config.yaml
model: "image classifier"
dataset: "drawn branching plants"
train_examples: 145000
image_size: 32
crop_scale_min: 0.8
horizontal_flip: false
color_jitter: 0.1
targets: ["habit"]
num_classes: 6
arch: "fnet"
norm: "layernorm"
norm_position: "pre"
activation: "gelu_tanh"
parallel_block: false
inner_norm: false
moe: "top_k"
drop_path: 0.1
num_experts: 64
moe_every: 1
expert_mlp_ratio: 0.25
experts_per_token: 2
shared_expert: true
patch_size: [4, 4]
conv_stem: true
layers: 10
width: 192
positions: "learned"
label_smoothing: 0.2
loss: "cross_entropy"
residual_init: "scaled_by_depth"
optimizer: "soap"
beta2: 0.99
lr: 0.0027
beta1: 0.9
shampoo_beta: 0.99
eps: 1e-08
precondition_frequency: 32
max_precond_dim: 512
one_sided: false
adamw_lr_other_params: 0.0022
steps: 7100
batch_size: 512
epochs: 25.1
lr_schedule: "cosine"
final_lr_fraction: 0
warmup_steps: 350
weight_decay: 0.1
adamw_weight_decay_other_params: 0.05
Rows from block 6 of a small image classifier, named by matrix and row number. Rows with one number within an expert belong to one neuron, the router's apart. Each number is 128 + 24 x the weight over its row's rms, rounded and kept within 0 to 255. All counts start at 0. After the name is the row's rms in percent of the matrix's.
After each expert's rows are labels from the 100 images, of 14848, where the router gives the expert most weight on average: "peak on" is the class under the peak; "patch colour" is the nearest of a few named colours to the mean colour under the peak. Only what is clearly more common there than usual is listed. The data: drawn branching plants. In brackets: how many of the 100.
# router: router (model.blocks.6.mlp.router.weight, 64x192, trained with AdamW), inputs 64-127
# up: expert up (model.blocks.6.mlp.up, 64x48x192), inputs 64-127
# down: expert down (model.blocks.6.mlp.down, 64x192x48, transposed), outputs 64-127

# expert 41
router.41 093 [108 130 130 131  85  93 132 101 114 140 168  91 171 144 146 177 143  96 143 107 130 102 139 128 118 155 114 132 116 126 117 127 148 150 149 149 109 102 138 121 138  94 138 124  95 147 109 115 140 154 171  85  93 145 116 123 121 147 117 146 140  99 152 115]
up.0 087 [152 104 139 155 148 174 145 152 171 113 138 143  91 140  79 117 142 146 133  88 142 163 111 103 126 139 115 122  86 118 137 128 116 110 108 170 126 106 152  91 112  91 120 120 147  84 108 125 132  99  84 138 154 140 156 147 144  89 119 123 146 126 177 185]
down.0 076 [145 151 120 126 150 140 141 133 142  97 101 128 115 109 185 156 146 138 167 113  97 119 140 121  96 123 159 141 111 135 167  62  94 181  89 125 178 168 109 133 130 149 147 107  91 145 127 115 139  89 116 113 120 177  86 113 127 171 125 108 105 118 142 138]
up.1 110 [143 115 132 128 140 142 148 140 105 128 111 155  87 106 103 120 128 115 118 117 113  97  97 128 112 131 140 144 125  91 109 103 115 107 154  99  94  84 130 104 134 148 128 114 100 144 168 106 122 135 177 150 137 104 111 171 129 169 145 132 123  99  98 123]
down.1 119 [165 140 153 147 122 123  97 140 144 120 151 127 131 151 150 153 104 185 117 124 140 150 164 139  68 111  81 101 132 117 117 132 144 138 141 105 170 144 146 114 106 118 103 137 101 154 113 126 119 105 140 138 124 181 156 139  92 100 142 133 133  95  97  93]
up.2 086 [131 117 139 102 148 144 129  81 124 123 111 121 142 104 164 149 141 114 128 144 143 145 165 163 120 139 113 100 144 149 102 142 162 104 103 165 134 108 139 146 101 135 102  90 150 124 131  96 154 138 131 171 155 145 103 133 122 147 128  96 106 119 135 156]
down.2 089 [159 122  83 176 135 114 168 177 115 123 138 108 118 141 142 142  96 115  87 148 138 162 120 164 115 129 169 151 119 103 120 128 150 166 104 120 132 119 154 130 117 131 136 151 173 113  74 112 123 170 117  81 129 110 159 141 135 113 112 136  85 126 117 145]
up.3 115 [137 131 120 111 104 132 113 131 132 127 126 118 157  83 112 141 130 128 179 137 116 151 140 138 147 121 156 117 105 123  89 120 142 167 105 109 117 134 155 107  81 105 116 160 102  97 142 124 123 108 142 162 118 121  94 126  96 143 108 146 101  99 135 130]
down.3 142 [148 118 150 105 154  69 126 147 185 104  85 152 108 155 105 118 125 105 135 161 106 145 145 149 130 128 126 126 156 165 123 141 132 140 118  84 103 145 112 146 178 112 118 132 154 116 104 132 130 109 115 141 117 150 139  95 166 122 180 142 135 139 167 119]
up.4 099 [139 137  91 108 153  91 113 134 138 128 133 145 127 160 143 122 133 119 105 115 144 159 153 104 109 131 126 133 141 125 113 164 150 108 150 124 105 151 130 173 117 179 125 195 163 135 128 146 124 165 123 144 130 177 105 114 119  91 161  82 125 107 137 122]
down.4 094 [143 169  94 135 110 169 103 115 153 128 121 155 101 117 164  98  76 140 124 131  99 138 129 171 124 180 146  94 138 143  93 114 132  71 121  81 138 164 124 129  96 123 152 154 109 102 114 170 131 138 124 125 139 121 112 104 160 155 118  86 130 116 151 133]
peak on: ground (94)
patch colour: brown (65)

# expert 17
router.17 098 [134 167 118 138 119 120 131 118 109 164 121 157 107 113 123 108 101 179 150 134 146 143 107 126 143 176 137 146  74 100 129 134 131 111 160 153 124  94 179  87 114 165 168 134 106  89  86 134 155 136 110 133 155 160 162 131 146 115 116 114 121 125  95 139]
up.0 113 [153 102 138 143 153 105 115 127  89 137 134 123 142 129 143 139 107 131 146 176 153 184 128 139 153 143 163 100 149 159 103 155 106 146 122 124 137 117 117 162 107  90 112 119 123 146 106  78 134 112 109 112 113 142 150 168 161 148 129 156 117 178 110 126]
down.0 101 [115 104 110 158 118 138 110 138  75 113 137 132 122 156  91 115 151 133 169 112 104 153 102 161 117 133 133 131 115 123 139 132 153  68 118 130 172 105 112 125 130 119 131 119 148 124 185 106 127 104 121 127 140  97 107 114  86 144 133 116 144 188 155 116]
up.1 106 [127 142 116 121 116 126 121 143  98 133 124 109 171  68 120 140 110 138 107 129 139 121 123  90 131 104 154 128 121 104 157  95 105 182 138 113 100 158 162 134 119  92 135 122 135 102 128 143 120 152 114 161 139 142 148 139 172 105 119 124 139 145  75  98]
down.1 090 [143 107 162 134 148 121 121 124 145 127 109 139 133 114 130 123 107 164 124 138 145 103 174  76 160 144 142 146 127 120 118 176 128 109 108 161 149 175  94 125 124 125 151  81  92  88  96 110 139 143 113 127 111 122 147 111 111 145 136 122 165 118 158 106]
up.2 091 [148 144 126 136 141 136  95 126 150 150 105 143 147 127 142 139 122  96 148 126 113 145 103 104 148 118 187 116 108 140 123 124 147 117 134 133 143 146 115 122 105 111 103 100 145 115 133 167 165 109  71 124  75 144 128 142 110  84 154 135 133 142 143 150]
down.2 092 [139 142 134 130 135 114 132 136  87 168 107 129 119 118 132  99 123  97 140 131 177 149 152 115 106 123  71 138  97 115 126 115 147 123 154 167 170 163 137 134 163 174 148 118 150 123 154 131 105 144 147 133 112 152 131  99 133 174  89 143 143 128 127 133]
up.3 093 [145 113 150 135 156 129 125 117 153  98 145 154 112 157 141 119 105 145 124 126  83 134 114 116 130 102  85 123  84 143 113 110 141 131 110 172 121  95 103 121 172 142 123 167 124 113 129 107 107 155 140 142 144  98 104 139 148 143  77 118 136 100 152 110]
down.3 097 [145 164 119 160  74 162 108 102 132  73  73 129 117 133 112 140 118 119 177 126  91 126 115  58 142 169 131 143 114 134 102 139 162 123 161 164 180 137 162 129 144 117 134 151 132 151 142 136 107 143 154  95 111 115 115 142 145 139 168 170 125 132 156 135]
up.4 107 [116 117  79 145 148 114 164  97 129 128 154  82 115 146 106 116  94 135 170 128 138 137 127 125 152 115 101 163 118  70 118 152 139 120 101  90 115 134 141  90 137 159 156  90 191 121 155 125 105 140  90 134 132 135 137 138 137 183 128 139  84 110 116 117]
down.4 105 [145  94 140 130 142 150 119 122 160 131 171 122 130 148 135 125  84 140  96 118 151 177 114  82 124 123 118 158 118 141 162 109 123 137 147 134 123 138 123 156 122 163  95 126 168 114 107 127 135 149  96  60 127 125 172 137  84 138 130  82 132 124 135 115]
peak on: ground (100)
patch colour: brown (55)

# expert 36
router.36 091 [168 119 148 153 144 106 115 137  95 153 104 152 139 177 123 157  85 128 103  79 115 149 149 106 166 155 100 137 131 108 121 119 143 139 130 140 116 116  94 133 106  97 126  92 106 104 128 112 168 158 106 127 116 149 118 116 122 163 111  93  91 148 138  98]
up.0 110 [129 137 183 119  93  94 177 132 183 146 121 147 125 111  91 170  76 124 153 116 148 132 147 124  74 116 150  86 120 104 119 150  88 111  71 135 119  92 147 140  95 121 140 127 126  91 123 126 121 116 128 131 137 146 116 107 148  89 150 144 134 114 122 129]
down.0 112 [113 122 141 132 126 129 131 137 192 138 153 125 160 152  95 129 124 113 194 100  92 126 145 139 100  91 116 150 158 114 127 109 181 143 145 146 123 133 116 137 143 143 120 118 145 108 100 137 130 114 103 133 140 143 151 127  83 144 106 127 144 125 103 127]
up.1 110 [184 110 113 134 107 101 117 123  95 143 160 121 157 145  83 111  98 124 102 149 141 127 140 128 100 112 139 134  96 111 152 125 103 134 131  84 167 102 126 114 100 137 137 134 148 137 146 124  99 151 133 144 127 145 132 130  98  99 157  85 184  78 118 135]
down.1 116 [122 139 124  98 148 129  83 133 128 131  97 150 142 146 145 162 105 108 112 100 156 139 132 118 135 140 128 129 117 137 120  88 143 146 147 133 131 133 169 131 170 103 137 113 124 129 123 149  89 148  76 115 117 149 158 144  83 104 118 147 104 170 117 130]
up.2 104 [ 93 151 120 115  80 118 138 120 130 152 123 127 163 127 107  89 113 103 113 127 162 107 100 159  95 107 102 145 167 135  84 105 158 150 118  95 131  89  65  81 159 121 123 118  96 102 123 138 143 151 136 156 155 136 148  97 149 164  98  92 105 152 119 128]
down.2 106 [166 102 129 133 152 150 125 117 110 137 143 147 121 136 156 147 111 145 110 135  89 122 119 142 171 147 144 173 120 122 117 126  77 131 104  96 125 134 107 152 116 131  93  99 163 121 123 124 147  86 130 120  92 126 166 156 137  86 167 113 157  97 131 106]
up.3 098 [106  85  95 164 128 113  93 127 113 179 124 136 117 111 117 143 127 120 121 131 169 148 115 148 101 118  91  92 126 108 106 138 165  78  87 130 170 139 138 154  92 126 165  76 130 106 150 145 185 126 164 147 137 131 131 125 127 109 119 130  96 114 132 162]
down.3 104 [ 78  89 145 147 129 184 118 129 160 103 154 110 139 115 100 123 135 110 136 161 117 116 114 177 135 128 162 138 110 142 128 175  94 103 156 127 120 145 115 105 130 150 152 119 159 107 103 119 161 103 122 144  77 127 110 145  93 179 141 151 115 132  96 129]
up.4 080 [130 111 167 159 142 106 171 170 153 112 119 190 110  90 116 104 136 114 139 150  99 147 165 181 146 113 141 129 157 108 163 122  73 105  90 116 126 191 146 110 120  98 103 125  78 110 195 122 100 121 155 144 163 142 139 109 108 124 125 116 128  96 119 116]
down.4 098 [ 98 157 164 109 132 122 139 167 124 109 108 123 128 138 138 131 130 135 155 105 121  82 173 106 150 103  93 124 154 134 134 153 181 136 148 152 149 122 122 122 126 145 125 120 111 114 154 118 157 146 127  99 160  87 129 127 127 111 126 141 173 146 114 103]
peak on: ground (95)
patch colour: brown (65)

# expert 30
router.30 092 [138 179 111 109 115  99 130 183 113 136  98 121 138 156 115 105 116 108 174 138 109  92  87 158 128 107 148 114 120 175 109 151 131 147 124 111 166 130 145 144 145 157 120 124 128 111 120 168 162 104 119 149 138 162 154 104 132 169 135 108 111 152  85 129]
up.0 096 [109 140 135 107 141 101 109 117 117 116 117 103 137 125 162 116 138 123 112 122  73  97  75 100 123 139 189  85 127 157  99 134 145 101 120 124 129 105 112  99 104 128 134 116 125 139 155 109 167 142 127 122 139 118 116 124 133 127 162 134 156 124 132 113]
down.0 113 [ 84  97  87 153 119 171  92 129 129 117 118 163 128 126 150 139  96 112 106 116 132 138 140 119 126 118 180 152 123  97 156  95 131 112 126 120 104 131 126 109 142 121 129  79 179 140 137 117 117 171  92 129 114 119 133 140 152 140 157 141 150 127 116 159]
up.1 112 [112  95 150  79 142 122 108 141 100 128 130 171 136 149 141 126 145 118 148 108 111 153 130 129  89 103 112 129  94 130 166 127 126 136 120  75 115 118 133 157 123  94 128 135 143 133 172 154 110 105  98 123 120 129 145  75 121  99 170 119 144 120 108 130]
down.1 114 [121 108 175 125 125 167 103 146 140 146 144 127 138 160 173 175 114 125  85 112 127 164 170 112 131 124 138 118 168 126 141 100 149 148  96 130 136 154  92 135 112 152 115 121 133 143 135 120 131 143  66  90 158 148 151 114 127 109 102 106 140 173 139 146]
up.2 096 [164 132 123 162 117 109 124 153 118 137 103 151 127 119 158 108 129 162 165 134 129 148 147 107 151 135 132 126 159 116 121 115 140 126 136 105 134  99 147 132  56 155 139 155 176 117 131 145  65  95 113 166 125 124 128 126  94 147  82 145 145 147 176 172]
down.2 087 [ 96 148 116  86 161 102 149 132  96 148 141 128 121 143  88 157 150 134 128 116 138 137 112 163  81 103 129 131  88 118 122 184 117 133 117 132 123 142 148 135 137  97 132 146 135 143 146 151 128 108  83 142 111 176  96 149 151 135 110 135 134 125 110 146]
up.3 094 [125 133 134  86 116 162 136 142 140 159 156 143 140 121  99 116 167 180 102 111 133 145 175 119 150 127 106 151 127 147  96 126 128 125 109 100 109 124 114 138 137 113 118 113 149 154 136 121 108 118 109  67  83 164 140 135 178  84 173  99  95 111 123 130]
down.3 106 [133 135  96 102 128 114 118 143  76 142 105 111 175  88 135 154 110 157 109 137 134 157 145 107 101 102  82 129 131 127 137 133 124 135 130 119 162 133 164 139 100 140 136 133 140 161 134 126 129 126 120 131 136 108 114 131 121  84 139  83 121 164 131 115]
up.4 105 [132 114 112 133 112 139 111 121  74 125 115 142 117 107 107  72 128 132  98 127 129 120  82 111 173 115 124 145 118 145 154 119 131 151 163 132 146 150 107  93 125 115  91 124 155 147 122 165 133 107 168 114 149 118 138 150 120 122 152 108 129 136 139 163]
down.4 109 [158 154 157 129  93 113 134  98 120 145  95 136 146 132 135 138  65 133  93 126 100 161 102 101 130 129 130 174 111  86 135 128 116 103 117 105 114 160 113 143  96 149 110 110 140 162 155 186 126 121  74 108 145 174 127 132  95 119 166 102 127 139 137 131]
peak on: wood (50)
patch colour: grey (72)

# expert 28
router.28 097 [118 129 109 137 145 110 149 147 134  87 163 132 169  94 149 141 114 113 133 147 145 144 109 156 154 120 124  94 135 151 109 105  95 172 153 168  91 104 120  70  96  81  96 126 111 198 106 127 167  88 150  83 100 136 117 132 112 120  88 129 105 113 134 130]
up.0 113 [136 125 135 149 142 139 183 118 121  95 138 113 114 123  86 112 158 122 132 120 154 153 177 104 130 140 115 149 140 126 158 117 136 160 150 115 129 154 146 121  65 164 194 165 165 123 159 129 120 157 137 142 164 102 103 113 124 144  98 111 153 130 122 176]
down.0 104 [137 177 133 118 152 132 160 128 131 146 102 141 130 149 176 115 182 135 128 133 102 104 138 122 129 138 160 119 110 137  94 144  21 160 115  63 157 156 131 133 146 171 105 142 107 126 106 161 115 117 159 128 119 143 141 141 171 111 168 150 148  87 180  93]
up.1 105 [127 109 149 110  73 112  92 101 123 123 134 150 147 129 108 108 166 122 108 143 134 141 140  98 150  96 117 106 111 146 119 116 105 147 124  87 144 160 124 118 122 106 100 124 114  88 137 130 121 109 137 125 177 121  85  86  83 155  87 108 100 141 127 155]
down.1 093 [111 133 147 138 104 132 109 122 147 170 148  92 104 111 153 160 151 154 152 133 193 120 145 143 123 121 137 176 128  55 126 133  69 121 115 117 136 107 114 133 137 131 141  97 135 124 103 124 109 136 149 148 132 127 143 134 115 165 149 153 107 132 115 143]
up.2 098 [141 153 130 147  80 111 119 165 142 184 109 121 156 121 112 121 114  83  78 140 169 139  90 117 128 148 154 136 111 116 157 163 146 141 101 112 122  98 154 121 152 110 100 130 120 141 124 133 146  73 133 139 110 133 130 166 123 167 127 115 163 145 175 128]
down.2 094 [153 147  81 153 146 139 121 168  79 137 111 169 128  97 118 163 134 152 146 109 126 100 109 103 123 129 185  67 128 113 172 120 124 149 133 121 106 108 109 136 139 140 126  99 110 123 120 143 127 167 116 135 129 157 127 107 130 126 130  98  60 111  96 148]
up.3 104 [ 92 166 145 128 126 151 124 120 162 153 105 125 119 103 144 159 116 148 110 137 149 121 149  95 126 159  88 125 145 169 116 153 139 112 107 168 131 140 143 155 136  92 181 110 106 111 105 115 116  98 136 147 131 105 121 151  82 120 132 125 164 134 126 119]
down.3 112 [116 130 134 136 116 151 132 134 126  94 102 110 102 202 129 155  95 146 120 163 140 124 101 153 154 119 198 159  80 114 122 100 156 120 144 129 142 112  91 125 126 137  91 139 131  98 146 141 138 111 123 163 119 153 109 113 119 176 121 159 151 159 157 149]
up.4 094 [108 188 118 125 167 129 131 124  98  89 139  85  74 121  77 149 105 140 182 136 115 118 169  85 132 115 129 137 141 109 143 133 132 150 108 167 140 123 110 140 159  99 130 149  97 137  98 113 126 134 106 122 105 140 138  59 124 139 136 128 159 174 109 141]
down.4 103 [144 127 117 153 129 154 144 117  72 107  79 123  96 132 153 105 129 129 161 157 143 164 141 113 129 106  72 160 137 126 142  89 121  88 107 154 141 102 123 119 101 177  78 126 145 132 127  92 172 106 148 116 104  80 119 145  95 174  81 149 116 153 123 139]
peak on: ground (99)
patch colour: brown (54)

# expert 7
router.7 124 [ 90 147 113 115 131 121 143  92 169 132 155 109 176 165 146 135 140 109 120 106 141 116 154 140 134 156 133 136  94 144 130 101 158 163 140 145 139 131 128 176 130 124  73 122  74 136 126  96 117 112 126 121 110 122 144 118 127 149 106 156 132 116 153 118]
up.0 118 [ 87 141 121 117 150 177 130 121 120 115 133 105 129 109 120 134 124 148 140 149 103 121 144 165 124 143  66 167 127 121 113 145 147 138 111 132 119 114  96 176 114 152 114 129 147 144 107 130  94 147 128 161 123 136 140 164 106 162 121 126 146 131 158 123]
down.0 104 [ 90  99 112 180 133 154 139 139  87 141 109 107 148 128 103 152  98 153 113 128 167 139 113 113 137 140 116 107 123 109 121 127 116 109 113 111 116 100  72 125 100 125 128 134 164 104 181 119 109 119 151 104 141  62 119 135 111 130 152 131 155 116  98  99]
up.1 110 [117  96  94 123  86 151 163 129 103 114 141 124 134 173  94 156 161 124 119 121 153 126 122 146  79 111 163 105  81 123  85 148  99 129 106 155 116 164 157  88 158  95 103 136 110 113 140 167 134  95 138 174 115 131 142 135  89  93 121 122 113 114 145 125]
down.1 094 [101 134 200 124 126  83 134 100 156  89 121 109 104  75 132 133 100 101 133 128 143 152 113 113 145 151  98 102 148 167 121 135 191 149 115 159 111 119 104 100 113 110 192 130 161 133 155 102 130 187 104 136 121 138 129 121 143 113 128 129 105 111 137 109]
up.2 085 [137 115 141 129  80 142 105 107 128  96 144 116 134  97 122 129 118 137 161 160 125 179 119 118 144 173 164 168  93  96 102 124 154 114 113 106 132  93 110 149  99 132 181 148 133 103  96  91 115 162 141 100  93 131 135 109 140 123 132 103 123 122 114 108]
down.2 075 [132 160 140 142 112  97  93  96 103 144 188 125 122 146  87 132 132 143  85 148 125 139 121 134 109 153 118 103 135 143 113 104 155 118 127  70 160 146 148 147 128 153 105 142 163 117  64 157 106 148 138 146 119 167 130 122 114 130 135 142  79 126  99 148]
up.3 093 [144  96 152 119 121 117  57 149 196 172 155 145 157 100 106 177 134 123 183 143 135 136 140 138 149  86 134 149 104  98 131 105 157 133 155 118 166 149 133 122 102 137  83 141 155 105  91 128 110 116 115 122 126 113 133  67  84  96 107 127 124 144 151 126]
down.3 091 [133 143 116  87 108 121 146  90 132 102 119 122 104 125 164 119 128 103  80 110 111 133  81  75 100 123 163  80 116 148 145 153 107 120 152 105  98 134 139 154 113 127 164 120 122 150 100 120 129 161 198 129 121 136 110 145 126 144 149 130 158  92 122 139]
up.4 096 [154 112 130 119 122 103 109 137 131  99 153 131 104 101 150 151 144  99 133 122 144 119 129 134  64 157 179 123 125 149 213 132  94 108 114 119 155 129 103 109 108 101  63 119 153  82 130 109 112 125 143  99 138 145 115  84 120 142 147 114 148 139 114 119]
down.4 085 [ 90 118 130 133 117 139 128 121 112  83 177  77  92 166 111 114  81 121 146 190 129  92 160 176 158 133 163 126 128 123 127 151 128 140 110 126 111 122 155 143 119 151 180 138 111 178 144 107 133 119 163 147  95  96  94 156  90  93 103 118 115 119  90 133]
peak on: ground (100)
patch colour: brown (51)

# expert 43
router.43 079 [138 142 155 101  83 128 167 127 120 106 117 124  92  80  91 173 116 136 140 112 114 111  86 130 104  94 116 144 140 146  65 122  91 113 116 134 127 151 166 148 129 129  89 136  94 132 148 167 145 132 129 134 142 122 133 119 119  91 128 147 151 111 132 105]
up.0 112 [114 132 117 124 145 156 113 116 110  98 147  76 118 165 102 106 103  69 135 129 151 134 108  94 123 143  82  96 143 128 139 104 159 119 143 109 116 181  71 109  91 123 107 107 119 142 135 179 112 125 147 171 142  79 149 132 133 129 137 179 157 115  83 109]
down.0 098 [142 136 175 126 108 132 129 119 182 150 134 136 125 144 109 133 118 141  98 140  96 135 100 167 115 167 185 126  98 179 138 105 139 135 123 160 114 132 111 147 132 100  69 109 128 144 160 106 128 113 115 129 131  99 147 142  97 107 149 105  99 175 133  84]
up.1 105 [126 141 122 128  95 152 117  92 128 147 154 126 111  99 118 136 199 112 117 145 142 104 113 155 112 104 117 170 164 106 131  86 118 147 177 137 152  98 143  86 143 120 130 141 181 150 129  89 157 156 113 138 145 102 112 107  92 127 121 123 145 116 139 109]
down.1 109 [137 152 140 137  97 157  91 127 159 136 152 165  83 162  99 148 159 150 173 156 115 100 104 176 132 103  93 145 127 110  81 125 139 122 157 115 108 139  99 114 148 161  64 154 122  99 127 154 112  84 125  97 143 128 141 116 104 122  75 148 129 136 142 144]
up.2 108 [121 152 108 129 130 122 138 142 119 102  65  58 114 131 152 123 142 106 148 123  97 126 145  94 151 129 145 109 136 131 152 110 109 129 133  62 121  72 137 160 138 129  94 114 161 112  99 113 106 153 105 124 118 133 150 161 150 125 135 138  94 119 122 124]
down.2 096 [144 120 119 109 145  58 101 169 146 124 147 143 106 149 172 110 139 154 145 150 138  80 131 172 157 117 101 119 137 137 132 150 127 131 122 133 158 132 146 128  99 193 137 124 114 132  90 132 140 148 145 159 165 128  87 115 136 141  78 131 183 105 182 153]
up.3 118 [111 127 101 131 122 168  99 169 117 139 129  87 113 138 132 134 115 189 123 107 166 129 113 114 116 119 109 121 176 163 122 125 138 161 109 131 104 115 131 111  96 173  94 172 109 128 130 106 107 154 116 172 103 136 156 156 164  99 119 162 134 122  92 132]
down.3 106 [138 127 135 110 116 151 144 161 141  96 125  86 152 104  61 196 133 174 117 123 132 147 131  94 116 148 112 111 143 139 139 108 135  79 109 129  94 112 159 166 135 163 154 148 148 151 120 150  99 117 139 138 144 127 171 137 184 134 119  94 101 145 136 132]
up.4 100 [148 220 118 132  98 154 146 153 116 121 100 129 136 128 133 155  94 123 152 111 144 156 149 107 125 173 151 108 100 111 127  95 191 141  93 137 103 166  70 109 101 149 119 112 168 133 170 162 139 121 145  94 114 117 137 101 130 136 101  94 107 117  79 136]
down.4 110 [123  93 142 119 106 156 138 140 106 120 143 153 121 130 156 112 123 133 107 153 115 148 130 153 135 136 144  77 157 116 158 156 100 129 128 132 121 127 185 123 113 109  98 125 154 107 137 126  79 143 139 161 144 128 126 173 156 129 136 133 146 168 119 136]
peak on: wood (54)
patch colour: grey (73)

# expert 19
router.19 114 [115  94  78 165 120 130 142 133 120 143  88 160  84 119 134 115 145 167 105 142  82 160 106 147 133  95 121 163 117 157 128 159 147 133  73 123 139  99 114 110 133 145 112 105  99  96  86 158  91 147 119 147 158  93 124 105 127 151 144 145 111 109 128 121]
up.0 103 [149 183 158 107 124 111  95 145 112 104 126 141 126  67 146 101  59 127 121 139 138 157 126 114 104 111 122 109 161 104 141 142 130 102 134 125 140  72 106 167 120 156 113 112 152 101 117  92 123 176 160 127  82 136 144 125 141 132 149 107 132 159  93 130]
down.0 108 [105  98 112 111 118  87 130  85 101 143 132 130  96 119 164  97 146 151 110 159 125  87 184  91 125 131 166 122 121 135 156 115 138  96 129 137 141 154 179 111 119 110 118 118 155 119 109  87 147 135 124 115 155 104 111 166  96  92 132 153 112  93 123 100]
up.1 109 [106 118  83 129 124 141 125  71 117 129 163 106 109 134 112 112 135 113 106 141 157  88 162 145 111 126 141 132 124  95 155 156 188 141 184  94 160 135 143 127  85 145 183  87 131 160 120 158 158 151 118  83 154 162 142 142 134 111 110 147 140 144 110 129]
down.1 093 [105 141 155 103  96 142 121  91 157 129 112 140 135 138 139 117 139 177  89 106 137 151  71 141  86 121 145 174 111 144  96 112  65 115  89 143 128 122 157 137 151 120 144 178 136 135 156 142 127 117 143 140 117 104  92 137 128 118 163  92 117  81 148 128]
up.2 078 [105 144 134 134 148 115 128 144  90 176 141 132 132  99 108 160 153 122 137 137  96 101 124 129 121 153 112  83  96 128 187  96 100 131 110 137 113 158 128 141 145 113 121 100 131 118 128  96 123 134  82 149 135 138 128 101 153 127 165 154 157 154 115 162]
down.2 078 [143 145 103 119 145 111 175 137  73 150 115 144  97 119 116  95 125 113 127 136 177 125 160 125 102 174 116 139 141  90 128 142 122 111 122 128 139 106 107  94 133 145  95 106 115 168  92 128 165 164 131 112 122 141 123 137 113 110 153 142 117  92 148 109]
up.3 088 [159 162 158 120 108 134 121 111 189 148 106 141 149 160 129 116 150 104  96 155 154 178  95 139 141 138 124 163 133 153 103 109 127 155 110 120 138 149 118 147 131 117 151 107 123 138 153 141 111 112  73 116 111 154 115 144  96 129 171 132 159 138 115 124]
down.3 086 [ 82  61 115  77 135 108 162 151 133 133 109 126  83 108 105 105 134 182 120 142 138 139 139  97 135  89 111 145 103 119 146 150 138 109 132 134 137  97 164 140 146 137 149 120 168 113 154 137 107 141 120 164 152  86  99 129 129 109 140 115 121 163 160 137]
up.4 111 [133 132 168 141 173 114 110 149 127 100 124 128 138 106 146 113 113 139 127 122 132 120 154 106  92 111 178 117 129 136 165 128 144 178 138 136 133 113 101 153 147 130 142 156 119  97 164 184  92 124 108 124 128 157  98 169 112 141 115 139 147 118 138  78]
down.4 104 [129 130  56  97 139 145 118  92 117 123 172 126 105 134 168 130 115  97 160 131 160 137 134  92 142  92  88 135 110 114  95 134 107  88 139  98 118 127  84  88 109 118 131 140 124 167 133 120 162 100 162 115 130  60 131 165  93 139 146 147 144 103 137 146]
peak on: ground (99)
patch colour: brown (52)